{
  "translate": 0.06,
  "encoder_norm": "layernorm",
  "encoder_depths": [2, 2, 3, 2],
  "encoder_kernel_size": 5,
  "encoder_widths": [32, 48, 72, 104],
  "loss": "l1",
  "decoder_attention": true,
  "decoder_upsampling": "nearest_conv",
  "init": "xavier_uniform",
  "shampoo_beta": 0.95,
  "max_precond_dim": 1536,
  "steps": 6800,
  "warmup_steps": 340
}
Rows from block 4 of the encoder of a small image VQ-VAE, named by matrix and row number. Rows with one number belong to one channel. Each number is 500 + 50 x the weight over its row's rms, rounded and kept within 0 to 999. All counts start at 0. Numbers have three digits each.
After each channel's rows are labels from the 100 images, of 14848, where the channel reaches its highest value: "top examples" is what is common among them. Only what is clearly more common there than usual is listed. The data: gratings and oriented noise at many angles and scales. In brackets: how many of the 100.
# convs0: expand pointwise conv (encoder.blocks.4.convs.0.weight, 192x48x1x1), inputs 0-47
# convs1: depthwise 5x5 conv, stride 2 (encoder.blocks.4.convs.1.weight, 192x1x5x5, trained with AdamW), a 5x5 kernel
# convs2: project pointwise conv (encoder.blocks.4.convs.2.weight, 72x192x1x1, transposed), outputs 0-71

convs0.115:475434489553504467494395540484503458461521470432443441510476536540423399529538502525494479419489514473476475523541400450648569541475449529475451
convs1.115:465517541490473506458491571524502534559446467517475379523582457533597469421
convs2.115:491529582514531489532409434518511442598533488539519475582510416532503490516485491494553401503460504483548454586480456507477402435485441494456535493513545548385479548520558445480494497562456611546410465581450505439567
top examples: very fine (100); stripes at 150 degrees (75); stripes at 165 degrees (25)

convs0.145:432544528470525461416507535584518529565539547529460462507570432535521569547528563576467513465454413530496469470550489456578572506526544447408587
convs1.145:524510444482485488460533503515500578628533488494567542370418497488490469503
convs2.145:491597455431523524505596532548565500507525386508360539498508429518577495482454373452495544506458533505539570476450532488530481416426521466526533482480522440480555495486555500443465449482470474404449543437527485512583
top examples: coloured (96)

convs0.168:581504514498484499542523532566503504350454580480486536428585518535551465503484526558508448560526513583492483509473496521529390423491390518515445
convs1.168:502470501481538477457437446541480481444471566498457451484553546534588600607
convs2.168:466558478489550516560517418552443589462442478468532570453520507538501532537453471566489500453435521531488425469504461500461447537590401454487531496464527527567456445428596393472522543491543579518446495426520480499360
top examples: coarse (43); stripes at 0 degrees (33); stripes at 15 degrees (28)

convs0.12:446564574532464532564579435545482502434425488513496540525528568509455463458494544569518458590492389574457501501508488545419498479440497385481535
convs1.12:505501520491543481481516524443525501420573446534517567396566515441565402535
convs2.12:476548544415400458556429569479552452551568534538486488562443451495483479477613501534587533470509517464476423553490492570545484539537504348541495530559501533438530558406509454494489533485439480566497471491488458552415
top examples: very fine (99); stripes at 120 degrees (69)

convs0.85:552477436519497463447564545479575582514543599529493416501531538548517567502478501569570420480424522468429500497427518620472459450498431512491486
convs1.85:477484467503484477518491486493496466460550518482501542702520463485439477432
convs2.85:534381564536558539470459513415419454506550514482532445511482554443497560474550518647463481533537553513560485519557527416555496421480526520524514489493456471544524476433552456417427436527576511485632460488470511480513
top examples: coarse (47); stripes at 30 degrees (41); stripes at 15 degrees (28)

convs0.56:496461461412564510472497504548551578575557525519571498489584562528486521508525497537511582529552542437533567569607568626498505554530489513468517
convs1.56:587401483446483468517467495590474422535477453529473472489579435452461446471
convs2.56:539502463470554547384537518508557488406507492448535521495510488550536524619505483581395414454495571503467485531470460445603506520462519548515444490480468491496539506359542565401528514492523415522490486483462526588553
top examples: very fine (90); coloured (82)

convs0.156:461555519442567530479503475573469489474421572518521595502426543492485396457552527492503476514483545428490523514580533550439493486513495345426512
convs1.156:455521468535510477498452534476473514429599432461492444606429457532453552436
convs2.156:531520452603412481560560601433514515550444480522444576504440423531493486454493518508508451581420431572496508430482564486552533571545456463499485587501405466518532541566541456573515551453545506508534392485508538520471
top examples: coarse (47); stripes at 90 degrees (43); stripes at 105 degrees (32)

convs0.78:475574509544468504499577557596567539572557536534530437571505573565516570565504559481511436447479504510557518553561500528581545467572555457444537
convs1.78:489503485472468504443485507467478486587639513477498581631529504473499537472
convs2.78:527535541528464543510505516508464515553444499574381519556588501461537461455488508526529451482477491525568519551424511465557551513507536535512406438543495537613513614499520530482456478444494522474354557420461500567604
top examples: coloured (100); very coarse (46)

convs0.101:424516535503437577543512512527510541385450436491456546536501519505502441489478471548467504644421444503459518455521435509438489551490488410470597
convs1.101:487528513498521517510512484544509505404681412516516516538510494489480546560
convs2.101:504517542410450563497509526407568429546455482414519512544453472506489432435509518529627543551472449497449435515494545601486556501468449520524508570586485483550561525495478432455532584486486475487430511549543496514359
top examples: very fine (92); square grating (38); stripes at 60 degrees (27)

convs0.63:487553476479501452499485442463557470625511523510515589525443529441524478512516516527488593504444506492477527411534575411453480492557602423396527
convs1.63:465497473508476463489533519499486578663555418482539555557452478479482511451
convs2.63:444450443571525387619471416490474622493492478486503527492537444411551526584457456493551509566555454489460490525549503406506484533503391479568496475494523514507465498501503460478435484558546556479476509370561528506548
top examples: coarse (51); sine grating (37)

convs0.142:552529550570499486589496479482475492481587520486546547522443438460440449575487493575433576478452521579536617400554495525527439464502506502528431
convs1.142:546542563590565554525514506549555487445451526551490443435482538481417422459
convs2.142:549508509548567558414408469453554415517471512480523524517444507477490470468598450457493471547513452580561560472484484554504424450489570548561577470526492450450460521450538584466434464485560509381530519559494412560422
top examples: very coarse (72); filtered noise (43); stripes at 15 degrees (29)

convs0.71:476512460422506463497549463560470477487518507509583483493527548474451393559459391485493398521493457437438517545432533489407449446502452504464390
convs1.71:487535522453529514508438582472493478572380558526490418571463437506538445509
convs2.71:500482520479474498501516505484541404466578517440591536478483521544484530494586473550581473512414524502509428469451515525515510514525435553577460494518480626516404502548462430539516537445579573618611569468507462460445
top examples: very fine (100); stripes at 150 degrees (54); stripes at 135 degrees (36)

convs0.58:511519517510505545516494507546447546513474492442479500484426516478547365352476470531505529446467579519524502499418453462544414578482456441559580
convs1.58:510549566577550502474403393457505525547533510489446405423466501506508517512
convs2.58:540540501504505614558513499496470491472512487502558443469579549446528472387499446389515394491508554560501511457511447456493427550328420554564444520516438509494518435494492499478402532519539570510489495519514540493473
top examples: very fine (97); stripes at 0 degrees (73); stripes at 15 degrees (26)

convs0.57:387507462430567516474442533525442436555496514469511523526408578501530426482499487442488453460470661465553504549524463557516520459510444490565506
convs1.57:510509502495500510504509493500506440556388533519396576374559526459524461528
convs2.57:482558528505488534487475437479542425466507584429484480518481564579562557454483631559512563503462608487539527539465443463587540411548464464494492483513468488475525619452459537477512577510559393561457469523510473483430
top examples: very fine (79); stripes at 90 degrees (59)